From a checkpoint of a small spectrogram enhancement model: 21700 steps.
Rows from block 2 of a small spectrogram enhancement model, named by matrix and row number. Each number is 128 + 32 x the weight over its row's rms, rounded and kept within 0 to 255. All counts start at 0. After the name is the row's rms in percent of the matrix's.
After each channel's rows are labels from the 100 clips, of 14976, where the channel reaches its highest value: "responds to" is what is common among them. Only what is clearly more common there than usual is listed. The data: simulated sounds of rotating machines with and without faults.
# conv: 3x3 conv (model.enc.1.0.conv.weight, 128x128x3x3, each kernel summed), inputs 0-127

conv.100 083 [ 78 133 170  79 130  97 103  96  51 152 140 173 122 136 144 144 118  32 160 203 156 132 130  95 106 110 140  82 189  88 131 204 143 138 104 107  76 109 151 125 122 125 120 114 142 102 170 135 111 105 219 158 156 138 117 132  99 120 162 134 133 119 172 114 133 122 155 148 134 170  22 152 142 132 133 123 126 138 220 129  94 153  87 110 168 133  79 145  80 170 128 125 125 124 143  81 164 137 118 180 110 149 114 110 116 125 121 149 109 143 128  82 118 103 123 120 148 125 145 138 119 105  61 124 147 143  83 153]
responds to: rattle; conveyor

conv.74 066 [137  68 135  44 144 143 170 119 113 141 124  96 140 117 143 174 135 178  84 114 138 135 110 121 116 145 146 117 130 163 156 111 157 151 122  95 158 150 143 134 110 114 113 185 136 120  99 141 168 136 116 122  81 104  40 143 126 103 175 142 117 155  87 115  90 124 103  68 146 145 112  59 109 127 195 110 106 128  91 136 139 138 107 173 132 104 114 201 166 114 131 145 100  69 173  42 168  65 138 128  91 165 128 126 110 151 100  67 141 192 145 137 141  71 127 100 169 118 173 105 104 165  84 125 132 120  92 180]
responds to: compressor

conv.9 099 [130  70 163  77 133 120 122 118  89 118 167 115 120 150 160 176 143 124 111 155 158 143 114 165 123 132 181 161  49 134 173 123 163 116  80 131 125 112 190 145  97 118 126 106 171  75 117 127 144  94 106  70 145 137  48 123  96 140 124 104 118 186 157 108 129 137 106  88 167 175 125 111 122 116 100 118  83 123 158 133 129 135  73 177 124 104 123 125 153 160 124 149  81  71 184  83 180 158 122 153  83 146 100  90 175 129  90  85 138 173 148 120  96  83 108 102 153 120 175 102  73 151  77 129 128 170 108 200]
responds to: compressor; text has "speed"; speed: medium

conv.10 094 [ 81 156 140 147  93  87 102 154  48 162 126 156 112  81 128 128 118 105 134 119 151  88 126  89 129 125  99 139 179 105 117 160 107 123 121 133 113 133 103 199 124 190  31 148 105 108 164 213 110 137 133 153 129 132 113  99 117 112 148 165 141 123  85 139 103 154 126 147  97 142  99  95  57 186 130 146 143 130 130 111 135 107 109 170 132 176 138 139 139 100 120 120 151 137 128 148 181 129 160 180 130 161 153 134  93 192 137 130 154 145 110 117 137 134 171 136 249 156 184 157 134 120  38 121 114 142 135 142]
responds to: speed: fast; turbine; thin (high-pass)

conv.110 045 [ 69 170 155  96  98  70 123 124  80 140 145 161 102  82 135 137  84  98  98 149 162 101 140 122 141  97 172 151  63  97 188 198 118 105 122 148  65  60 139 132 116 160 105 157 102 124 136 182 158 117 112  86 191 136 187  72 146 161 167 188 120  99 149 149  89 162 134 138 159 149  93 129 119 164 151 141 164 114 185 116 127 156 102 100 120 163 150  87 165 176  93 147 144 183 135 134 170 172 147 200 111 134 158 140 164 159 114 120 142  88 128  62  89 150 161 129 130 112 128 119 116 105 111 138 112 154 146 116]
responds to: electric motor; compressor

conv.30 162 [137 106  91 104 127 128 123 156 147 129 123 121 157  58  98 126 105 143  88 118 114  76 191 137 148 123 161 133  78 130 160 130 125 119 208 139 116 108 128 133 142 165 104 125 128 184 132 168 168 136  88  93 128 100 164 131 220 121 113 123 154 129 108 158 142 151 107 103 130  82 139 109  91 172 162 142 129  99 114 135 210 133 178 132 101 179 166 141 166 114 142 129 121 127 103 103 100 128 173 113 157 136 211 243 138 168 149  96 163 116 137 110 130 116 193 171 129 151 117 137 144 136 148 132  74 117 113  43]
responds to: turbine; thin (high-pass)

conv.121 073 [ 86 193 141 131  83  87  85 178 119 178 129 156  92 164 121  95  99 102 159  94 131 121 121  98 131 149 126 121 211 112  78 187  97  91 111 167  77 106  71 148 146 146 153 127  67 104 154  97 126 164 149 146 161 129 149  81 112 119 116 182 156 105  58 158 138 126  93 134  91 139 113  94 156 106 190 147 174 124 134  94 149 106 119  94 107 148 207 142 133  61 116  67 137 136 121 157 141 157 100 159 141 185 112 110  96  83 143 117  98 143  84 114 155 152 119 146  67 158 118 161 137 138 173 106 127 155 154 122]
responds to: muffled (low-pass); piston engine

conv.116 061 [145  90  93 122 145 155 122 161 170 131 165  98 139 166 109 161 149 169 118 128 132 130 139 146 148 141 116 147 141 163 107 117 156  93 144 153 138 135 163 103  93 128 171 148 143 124 122  72 140  89 126 143  73 150 156 158 134 146 114 116 140 142  96 146 106 119  81  87 122  98 137  80 167 103 176 127 123 112  90 156 159  97 162  76 126 129 167 147 163  81 155 155  95  68 115 125  78 105 101 114 153 181 115 140 111  70 134  88 105 147 164 158 112  99 119 142  15 149  41 115 135 150 253 157 128 176 113  84]
responds to: reverberation; text has "reverberant"; electric motor

conv.107 052 [ 65 150 175 168  89  68 107 138  55 125 103 168 101  66 154 105 146 127 173 124 121  73 136 109  90 154 121 113 145 100  87 143 103 129  99 117 111 116 107 166 151 196  79  77 111  83 176 204 116 154 129 113 137 146 125  87 140 129  95 134 159 134 144 109 164 172 139 147 130 169 138 148  84 189 138 149 149 134 123  87 146 142  77 136 148 197 147 115  97 138  90 113 138 115 153 154 178 173 163 204 118 120 167 148 113 176 138 138 157 169 103 128 178 138 185 143 160 152 166 136 118 145  89  81  87 133 138 125]
responds to: thin (high-pass); pump

conv.97 070 [ 53  93 138  47  99  78 140 145  96 170 114 182 122 142 122 161 107 100  80 165 161 127 124 139 129 129 163  94 164  94 172 190 164 125 111 144 107 103 158 148 141 137 135 179 146  92 175 122 158 111 175 135 134 101 148 116 117  88 207 184 147 149  88 140  94 129 109  85 111 149  32  68 144 126 134 135 121 125 152 118 131 123 106 122 121 146 124 185 152 111 121 141  77 100 128  34 153  95 123 178 143 183 115 124 135 107 152  70 116 169 139  89 129  67 126 138 101 155 129 167 149 122 139  99 128 131  98 119]
responds to: reverberation; text has "reverberant"; muffled (low-pass); gearbox

conv.26 082 [131  85 142 114 132 125 153 118 141  95  99 115 160  27 147 117 152 184 170 104 100  69 163 125  72 172 138 114 105 153 105 106 116 160 154  91 140 123 125 121 153 177 108  93 131 142 127 186 132 167 123  80 113 132 141 128 195 132  97  94 152 132 146  96 170 160 131 108 167 130 166 154  92 185 135 124 120 119  81 125 178 169 135 122 148 177 127 136  84 155 110 104 114  90 150  96 118 159 184 127 121 102 209 198 126 177 125 125 164 154 120 157 177 103 202 141 117 133 122  99 110 171 149  77  63 110 143  87]
responds to: thin (high-pass); pump

conv.93 081 [ 40 180 162  80  82  66 110 132  64 162 113 187  89 133 123 125  81  41  92 144 153 126 120  94 128 115 151 104 127  92 187 198 123 127  98 125  90  99 125 132 145 137 133 149 101  92 153 134 152 127 128 127 165  92 149  67 112 116 152 200 130 102 102 143 100 135 150 129 114 165  66 131 145 130 129 137 165 135 182  84 113 149  80  96 125 149  94 106 127 154  86 134 133 169 125  90 183  74 119 215 139 132 116 109 116 113 142 108 109 127 120  50 127 162 126 139 118 124 137 163 144  69 103 107 132 115 133 137]
responds to: conveyor

conv.62 101 [104 136 112 202 130 128 115 152  99 126 128 130 103 141 131 190 205 106 159 142 194 122 118  80 116 163  44 197 148 136 113 130 115 151 128  88 185 171 134 145  58 144 123 123 115 105 152 122  76 129  98 104  46 206 184 152 111 140 182 142 141 128 125 144  58 116 150 164 106 119  91  95 124 122  65 125 151 153 165 128 123 142 137 138 189 152 113 123 115 153 140 167 155 122 117 187 126 194 117 162 156 145 117 132  55 116 139 155 119 154 123 131 119 117 133 141 126 149 129 152 165 104 137 143 134 177 134  73]
responds to: speed: slow; conveyor

conv.88 116 [128  78 126  77 126 126 145 128 148 113 110 119 158  44 132 132 126 165 127 121 108  71 186 145 103 144 172 120  73 140 146 120 126 145 186 113 124 120 134 123 146 161 114 117 139 170 126 170 163 150 116  75 130 101 150 123 216 113 120 101 145 134 136 115 157 148 125  98 160 111 145 132 102 174 150 128 120 108 109 125 213 163 150 122 115 173 134 154 127 145 126 104 101  96 131  63 109 141 176 117 126 121 228 253 148 167 131 102 158 143 125 135 153  83 196 153 119 133 116 117 117 173 154  97  76 109 118  76]
responds to: thin (high-pass); turbine

conv.83 077 [100  87 132 114  97 116 150 145 102 134  89 140  81 186 140 117 152 196 121 106 101 140 117 125 126 192 127 139 111 123 115 106 126 117  94 134 142 129 118 129 164 136 167 126  78  57 148  76 135 153 110 108 102 116 156 107 100 114  96 123 144  98  93 120 176 116 114 106 112 144 174 106 182 102 166 136 203 147  58  86 132 121 106   1 114 129 136 154 148 103 106 143 125 103 132 105 137 115  75 183 143 131  87 104 109  44 149 102  58 161 119 155 166 110 108 125  48 139 104 148 150 144 175  91 139 113 114 112]
responds to: reverberation; text has "room"; text has "reverberant"; muffled (low-pass)

conv.13 096 [139 191 153  94 117 111  84 120 163 152 164 148 110 145 133 103  75  32 117 194 168 139 116 131 144  89 190  91 121  93 181 196 126  87 126 168  60  52 141 123 147 117 145  85 128 144 118 108 157 102 145  76 215 102 121 102 124 130 127 156 110 116 153 134 131 130 133 161 124 135  61 147 147 112 151 137 137 118 231 118 122 131 127 113 105 113 151  86 138 155 124 109 127 160 126 101 122 193 111  90 105 149 115 112 171 112 106 117 116  97 109  42  90 152 113 123 113 110 115 134  98  90 148 153 138 142 110 153]
responds to: piston engine

conv.75 128 [ 83 139 174 117 110  83  86 105  57 141 157 159 127 119 148 146 119  52 162 201 174 126 123 126 124 105 139 107 149  89 136 174 150 110 101 140  67 103 163 158 110 135 100  92 168 103 142 158 104  91 189 142 184 146  79 104 113 121 137 119 125 158 190 107 127 141 136 147 148 172  61 155 113 143 100 130  97 126 225 120 115 131  82 157 151 129 105 100 101 157 117 118 109 104 162 126 184 169 138 177  90 140 124 111 155 147  97 147 138 158 130  88  91 127 130 113 184 121 180 119  82 114  54 126 129 167 104 171]
responds to: speed: fast; turbine; thin (high-pass)

conv.84 051 [137 149 156  55 133 110  93 109 126 140 175 135 143 150 144 124  95  38 133 191 160 135 106 124 110 107 194  49 164 104 142 172 151 118 106 142  80  70 163 147 149 114 123  83 163 127 113 113 172 103 170  82 188 113  60 127 124 125 125 133 113 156 145  92 131 137 124 106 131 150  55 153 128 114 198 128  95 127 207 146 129 125 107 167 120 105 153  93  89 141 139 105  85 105 143  67 166 141 125 105  98 134 114 110 152 134  93  74 130 151 141  64 110 136 117 119 157 112 169 120  89 106  81 145 127 145 106 189]
responds to: piston engine; speed: slow

conv.73 131 [136 133 117 119 122 137 129 142 205 147 122 133 120 175 124 121 106 141 127 130 124 143 124 127 132 140 147 103 148 125 127 144 122 115 137 149 116 133 117  76 138 114 198 151 106 139 134  49 134 136 143 142 133 113 172 125 130 112 137 137 134  89 108 142 124 106 119 128 119 110 121 119 193  88 143 131 154 134 134 125 127 129 152  59 106 122 136 148 131 113 127 106 132 135 114 126  61 110  86  96 140 148 107 126 121  54 137 114  80 110 116 126 143 120 106 131   0 128  25 136 143 131 255 122 147 116 119  97]
responds to: piston engine; muffled (low-pass)

conv.96 099 [ 86 147 142 150 100  91 108 143  50 154 130 155 116  80 132 133 126 111 143 122 142  92 127 101 126 123 103 133 176 102 108 148 113 125 119 130 117 145 109 207 121 193  22 146 114 112 164 224 104 136 140 157 135 132 107 106 115 110 144 148 143 131 102 128 105 155 129 149 106 143 109 108  60 181 119 145 131 126 134 113 134 103 110 181 133 174 125 138 123 113 123 111 143 126 132 150 180 128 158 179 123 151 153 133 105 194 130 139 149 148 107 129 137 131 175 133 255 152 189 149 128 131  31 118 113 140 135 139]
responds to: speed: fast; turbine; thin (high-pass)

conv.1 065 [122 170 162 226 121 114  85 125  80 107 184 116 100 120 153 125 124 113 128  86 134 121 112 105 132 121  72 193 114 128 107 107  87 106  92 144 130 169 113 157  82 139 109 120 121 104 114 148 111 118  64 170 146 152  67  96 101 178  94 117 106 147 113 119  92 138 136 172 134 159 181 120 119 137 123 124 122 138 128 114 118 111  82 157 129 124 167  66 161 107 115 138 169 128 165 255 177  91 130 160  87 123 124 103 111 146  83 143 136 136 119 153  92 182 128 114 158 116 172 107  76 125  85 161 134 176 169 183]
responds to: thin (high-pass); reverberation; text has "reverberant"; pump

conv.70 122 [120  94 132 164 109 117 158 129  70  83 103 135  87 151 143  89 150 190 130  92  68 131 128 174 139 150 156 155  14 117 122  57 129 124  92 141 158 133 124 146 156 139 126  83 116  61 140 121 147 151  81  82 139 112 132  89  98 149  67  57 135 123 171 104 202 134 124 117 127 148 239 190 132 126 119 141 168 134  79  73 118 104  97 118  98 128 120 101 135 135 107 144 135 139 127 159 161 139 111 189 131  61 107 105 166 108 137 143 115 127 121 171 136 140 120 124 143 129 150 136 135 153  87 104 129  90 139 138]
responds to: reverberation; text has "room"; text has "reverberant"; piston engine

conv.20 084 [143  67 126 137 138 133  85 135 114 105 163  91 137 137 145 151 149 151 106  97  67 129 121 172 133 134 123 172  64 150  88 103 130 117 127 142 122 165 151 155  95 125 115  93 159 128 104 132 179 126  83 126 103 132  52 142 119 137  66  56 117 187 110 121 153 135  99  90 167 132 194  95 115 122 141 116  81 122  78 147 144 106 127 184 103 108 189 147 183  73 154 138  95  41 178 148 149 149 131 122  87 147 123 122 139 139  79 105 141 183 137 175 111  87 124 112 157 129 173  90  73 198  99 141 129 151 107 156]
responds to: compressor

conv.25 098 [152 118 134 147 146 145 117  90 150 105 161 107 129 217 144 125 135 130 145 134 115 207 106 134 141 106 123 144  95 140 125 114 134 116 108 126 122 126 148 118 114  67 179 102 154 126  97  76 123 110 124 123 139 140  75 136 102 153 112  96  82 144 164 119 142 104 131 139 154 140 149 156 180  48 104  99  97 121 142 143 113 122 119 131 146  16 110 104 126 152 142 147 138 114 170 150 126 147  74 110  72 117  65  79 138  67  69 153  96 128 141 135  96 126  28  74  98  71 128  89  76 135 143 150 176 143 128 194]
responds to: piston engine; muffled (low-pass)

conv.43 108 [ 75 157 148 133  91  81 112 142  61 169 115 164 109  48 134 123 112  98 129 130 155  76 141  90 118 125 118 125 175  94 136 174 106 132 128 125 107 109 101 166 136 214  49 138 104 122 172 239 115 147 123 123 148 123 135  93 126 102 151 176 159 117  95 138 111 165 144 149 111 146  82 100  82 205 145 153 148 127 148 101 132 139 108 132 132 208 149 139 133 124 106 115 146 141 128 120 167 153 163 183 128 156 175 147 106 184 144 115 141 146 101  96 145 132 194 149 192 147 160 157 133 119  72 109 111 130 128 119]
responds to: speed: fast; thin (high-pass); turbine

conv.108 085 [151 108 135 146 140 140 119  97 144 109 164 104 126 218 152 126 137 140 133 125 105 207  96 140 144 108 127 152  74 137 134 102 131 117  97 133 126 134 148 122 110  71 178 104 153 122  98  78 131 114 107 118 138 134  75 130  99 150 108  89  86 147 156 118 142 108 123 134 159 141 165 147 178  64 109 100  99 127 130 139 112 116 116 130 135  39 118 107 137 134 139 144 135 111 180 153 130 136  74 116  67 117  52  66 143  66  68 147  95 131 139 143  93 126  31  64 100  78 133  91  77 145 141 151 171 139 129 198]
responds to: piston engine; muffled (low-pass)

conv.80 069 [ 88 103 145 170  84  86 160 149  45 124  89 156  69 171 142 112 156 207 135 109  91 130 124 158 138 168 141 162  62 102 104  94 124 107  78 152 154 134 117 165 153 150 128 100  96  36 160 111 124 149 101 100 133 134 129  78  87 123  81  88 148 137 136 116 187 141 114 118 107 158 198 157 141 122 110 148 175 137  78  66 124 105  81 112 103 134 138 129 140 118  97 131 134 113 127 153 186 156  96 217 134 106  91  97 152  82 151 141  97 160 109 158 157 133 114 130 143 140 170 151 142 139  74  88 125 115 128 135]
responds to: reverberation; text has "room"; text has "reverberant"; muffled (low-pass)

conv.71 055 [ 82  98 102 154  91  96 149 182  63 160 120 159 104 160 110 158 182 196 122 117 140 110 145 118 151 159  81 163 143 111  95 112 146  90 118 146 168 144 127 172 121 171 128 152  95  75 179 113 114 119 104 130  60 167 164 121 112 115 131 137 174 125  69 156 122 147  83 101  75 121 144  75 137 131 144 162 171 115  66 109 159  79 122  90 128 162 159 169 157  80 135 166 137  99 100 142 161 121 111 207 174 172 118 132  86  85 176 105 105 164 142 165 143 106 137 160 107 172 140 170 175 106 133 120 113 164 111  87]
responds to: speed: slow; electric motor

conv.55 047 [104  94 141  87 150 128  40 131 112 119 180 103 133 176 131 190 120  51  87 141 156 149 103 134 126 139 135 155 115 158 115 153 142 127 115 142  67 110 170 125  52 104 156  89 163 107 125  83 186  90 140 142  98 147 108 153 108 153  92 102 123 171  85 123 109 106 109  95 140 141 108  82 164  97 157  96  86 137 154 162 128 127 112 132 127 115 228 111 163  75 142 145  78  66 149 134 142 154 109 154 126 150  95 112 103  88 102  89 101 186 156  88  81 129 102 117  80 138 127 117 111 121 145 158 140 209 108 136]
responds to: state: faulty; rattle; turbine

conv.8 075 [ 97 115 176 147 104  99 109 130  42 126 133 129  89 139 163 149 160 120 137 104 148 132 103 127 111 151 115 197  58 132 157 123 125 121  67 126 125 119 136 165 115 137 103 112 121  60 129 145 114 132  67  71 127 158  48  90  85 144 110 144 121 157 102 124 130 137 117 106 142 187 157  95 112 129 115 118 123 137 113 101 128 133  52 173 145 113 132 120 159 126 100 158 141 104 190 149 204 154 125 190  89 148 102  83 123 138 100 101 136 182 128 135 128 122 116 103 181 121 199 117  97 144  44 119 133 163 152 205]
responds to: compressor

conv.52 108 [ 83 155 146 147 101  87 115 130  49 162 128 169 114  87 135 136 127 101 145 135 148  95 131  96 121 110  98 126 189  88 109 162 114 125 122 123 118 146 111 206 116 194  29 142 115 118 173 234 101 131 150 161 138 138 111 111 114 106 157 151 145 125 117 134 104 161 137 163 111 149  88 116  85 189 105 149 133 128 156 116 121 123 110 153 137 180 120 143 118 125 124 114 147 132 130 145 175 140 150 178 118 155 151 127 107 183 132 150 137 142 107 122 131 127 167 133 255 149 185 148 125 124  37 122 123 138 126 140]
responds to: speed: fast; turbine; thin (high-pass)

conv.98 052 [116  96 159 162 137 119 138 114  99  93 130 120 143  51 159 129 174 181 193 107 118  70 143 128  78 158 113 132 136 141  65 101 119 142 116 108 145 146 134 146 118 186  80  84 144 109 126 207 115 142 133 119 106 167  97 135 151 149  94  81 148 151 161  83 154 171 136 139 168 148 171 145  77 190 136 137  95 129  93 132 152 145 106 150 153 178 143 121  80 145 117 108 115  63 164 151 152 157 177 160  96 115 174 157 119 193 103 134 170 178 124 181 158 107 194 131 147 145 157  93  85 176 110  95  87 143 151 125]
responds to: thin (high-pass); pump

conv.56 083 [102  99 183 124 112 100 117 121  50 121 146 125  99 145 169 160 157 124 141 123 151 137 102 146 110 143 135 180  59 132 149 117 136 120  64 125 125 129 154 163 103 131 107 111 144  55 128 145 117 119 100  89 135 152  44  95  87 141 111 125 117 176 134 110 124 140 113 106 162 193 147 110 111 127  98 116 105 134 134 104 125 133  47 184 137 113 122 118 146 144  99 139 108  82 192 138 201 142 125 184  82 146 102  82 151 141  90 109 136 188 128 141 117 108 116 100 175 120 196 107  80 154  50 111 133 169 143 205]
responds to: compressor; speed: medium

conv.15 097 [181  47 113  80 181 175 174 106 189  89 154  65 180  94 140 146 141 213 134 109 110 124 132 146 111 136 140 129 101 190 132  81 142 144 161 109 163 140 163 107 107 114 133 147 170 170  78 134 150 118 136 127  92 140 101 179 174 161 135  90 115 158 146  99 122 126 118 100 190 103 165 129 116 132 152 101  70 119  85 177 148 135 154 150 143 109 124 140 123 145 151 135  98  64 154  94  91  90 152  71  99 123 155 161 131 148  82 111 155 145 162 172 117  91 141 111 108 112 115  60  85 181 173 141 115 135 142 119]
responds to: state: faulty; rattle; turbine

conv.92 117 [ 60 138 156 134  83  71 110 131   0 132 124 181  99 137 138 120 127 102 150 155 126 123 128 136 135 123 136 129 105  82 125 141 134 111  88 140 105 124 134 166 131 150 105  85 132  65 174 143 117 117 153 131 163 126 113  82  94 126 103 103 143 139 167 122 162 145 135 148 109 174 130 165 119 141  98 149 139 133 165  84 107 114  77 137 128 142 104 110 117 134 113 124 136 138 131 150 223 145 126 255 128 119 113 107 146 131 140 162 123 141 116 118 120 137 128 129 175 141 197 157 134 115  19 109 131 138 113 150]
responds to: electric motor

conv.53 114 [ 87 149 136 142 105 102 111 151  72 157 126 144 115  54 133 132 117 105 118 119 144  73 138  94 127 130 106 140 156 105 129 153 105 134 131 126 121 137 106 166 123 200   8 150 108 126 155 255 118 143 114 146 135 121 126 102 125 116 152 158 150 122  96 143 101 148 130 148 108 138 104  99  73 220 130 137 141 133 135 111 133 138 119 145 130 208 139 144 143 119 121 121 147 133 120 139 163 125 173 167 131 153 179 147  99 211 139 121 150 139 106 117 137 128 190 149 204 156 161 156 135 123  66 121 106 134 131 119]
responds to: turbine; thin (high-pass)

conv.6 080 [112 124 134 176 120 111  95 140  63 136 162 131 137  94 131 160 157 121 147 125 122  96 140 113 133 105  70 162 160 120  71 121 118 116 136 130 141 192 135 189  72 167  48 130 144 131 149 199 106 114 146 190 112 168  87 140 120 137 132  98 140 155 132 131  98 160 114 156 127 133 132 111  73 177  64 145  98 116 134 145 136 100 122 185 148 162 125 138 128 104 151 131 146 101 132 190 161 142 159 149 110 158 151 136  97 187 110 164 156 140 129 169 113 114 159 135 237 155 192 115 104 153  26 145 119 166 120 141]
responds to: turbine

conv.86 124 [ 55 150 163 109  92  69  94 119   0 142 138 188 115 128 137 130 116  54 161 192 154 122 131 128 128 112 146 103 141  75 135 180 144 110 101 138  71  93 149 154 129 143 109  85 142  91 167 146 113 101 196 132 174 139 113  97 108 125 122 124 137 131 180 122 150 143 140 147 126 166  75 159 125 141 111 141 130 128 203 108 111 130  89 130 144 140 102 108 104 153 119 126 125 138 138 120 196 169 128 224 120 135 120 112 149 134 126 151 123 137 126  84 107 125 129 126 171 132 182 143 120 105  33 120 130 153 104 150]
responds to: rattle; muffled (low-pass)

conv.115 091 [136  41 151  54 137 134 137 117 109 122 140  98 135 139 157 179 142 160  93 122 124 139 111 154 115 146 158 146  79 155 152 106 155 141 106 112 145 155 167 136 101 113 123 144 159 102 105 130 175 125 110 102 105 109  31 135 115 114 136 106 116 168 121 107 124 125 104  62 166 159 137  78 121 118 145 109  94 124 105 134 136 140  92 168 118  98 121 179 165 119 135 140  79  48 192  60 166 111 126 134  78 153 114 107 141 136  85  77 134 203 142 144 126  57 116  98 153 118 170  99  78 193  89 122 134 132  94 193]
responds to: compressor

conv.34 108 [100 126 123 128  93 108 152 154 119 154  87 145  79 181 129 114 129 185 118  94 123 139 120 117 134 178 132 137 125 118 134 127 107 115 106 147 138 125  95 124 157 137 172 146  59  83 149  76 130 161 107 111 123 108 177  96 105 107 122 157 142  69  78 141 140 114 120 122  97 130 151 100 187 102 154 137 209 145  83  88 132 127 122   0 103 135 145 154 151  99 104 120 139 146 115 124 119 117  73 167 150 149  92 109 115  42 155 117  51 129 107 137 162 127 108 133  36 135  81 160 159 131 183 102 143 109 128 106]
responds to: reverberation; text has "reverberant"; piston engine

conv.114 159 [101 208 137 154  77  91 117 136 163 153  92 167  94 124 126  81  83 101 117 115 131 122 135 124 135 120 138 126 111  84 162 144  94 123 133 146 109 117  76 125 158 147 141 120  79 143 150 129 119 160  96 121 189  91 228  52 137 105 117 152 134  76 133 143 132 136 151 178 100 128 132 164 147 136 108 148 189 130 158  73 117 133 134  57 101 160 114 102 123 130  86  85 153 205 102 161  91 136 117 134 141 100 132 133 151 108 159 173 110  85  79  94 134 193 136 142  83 125  73 172 150 110 201 118 126  88 145  89]
responds to: reverberation; text has "room"; text has "reverberant"; gearbox

conv.106 094 [ 85 158 143 158  94  95 119 144  56 155 119 150 111  70 134 126 127 121 142 105 146  81 127  83 116 135  88 138 181 120 109 147 103 132 122 121 122 141  97 191 128 196  28 157 103 110 157 225  98 147 123 150 123 137 121 102 125 116 150 166 145 120  82 133  95 157 126 146 107 145 110  93  57 192 128 145 144 129 113 109 139 114 107 159 144 182 135 139 128 108 112 113 156 138 132 151 174 128 165 179 128 154 159 141  87 200 138 130 158 148 104 131 144 136 182 136 233 152 178 151 131 130  51 113 109 135 149 133]
responds to: speed: fast; turbine; thin (high-pass)

conv.51 093 [ 95 155 128 168 112 109 117 168  64 159 129 139 114  74 121 134 132 123 131 102 140  74 132  80 129 131  80 149 173 124 109 140  99 132 131 124 136 156  99 176 114 200  23 163 100 121 157 221 104 147 109 162 113 137 123 112 122 124 156 163 150 118  81 154  91 149 122 147  99 134 119  82  69 190 121 144 143 130 117 120 140 116 120 157 142 192 140 147 144  95 125 131 169 140 122 166 165 119 167 166 134 162 166 144  78 209 143 135 157 139 109 139 136 134 183 146 225 161 168 152 141 124  58 127 108 138 144 127]
responds to: turbine; thin (high-pass)

conv.24 090 [111 133 136 141 102 113 127 157 120 162 118 140  76 222 146 118 122 149  98 106 120 176  90 115 152 156 121 157 100 113 159 142 115 100  73 142 117 108 107 126 144 111 172 139  86  90 139  88 132 148  79 101 131 115 130  96  75 127 123 170 132 109  74 162 134 111 117 119  90 148 143  95 188  81 147 128 172 147 107 105 110 131 100  98 116  97 150 146 184  96  99 151 160 154 157 143 139 131  55 144 124 156  10  30 114  55 145 111  63 124 118 118 125 129  60  96  94 118 126 159 148 112 139 133 164 125 118 179]
responds to: piston engine; muffled (low-pass)

conv.72 044 [ 84  67 161 130 113  98 142 135  89 121 109 144 139  63 162 169 184 198 182 137 131  76 142 118  75 175 108 127 152 134  80 124 135 138 102  97 150 161 149 149 111 179  91 120 141  83 170 192 114 132 168 130  87 174 120 125 149 124 131 100 169 144 155  97 142 162 114 114 158 159 124 115  88 180 118 134 122 132 115 118 151 149  89 128 163 184 128 180 104 138 115 121 119  61 173 116 154 164 173 175 113 158 163 157 105 169 127 127 159 188 139 169 168  57 187 134 128 160 145 112 104 177 119  75  91 157 110 124]
responds to: thin (high-pass); pump

conv.35 104 [117 182 147 190 115 104  74 125 134 130 162 149 121 133 129 161 158  25 167 161 185 127 118  64 128 100  76 155 140  97 124 141 102 125 124 106 113 143 135 142  82 134 131  78 126 142 135 128  70 115 134 118 145 187 134 113 128 140 146 143 126 123 170 137  88 131 160 192 118 137  76 153 140 128  43 137 134 129 230 127 116 147 121 118 182 139  85  61  85 170 125 137 169 148 123 197 133 210 121 125 117 123 124 119  96 123 121 209 122 120 121  96  94 168 123 135 132 119 129 144 119  79 132 156 128 175 139 139]
responds to: speed: slow; conveyor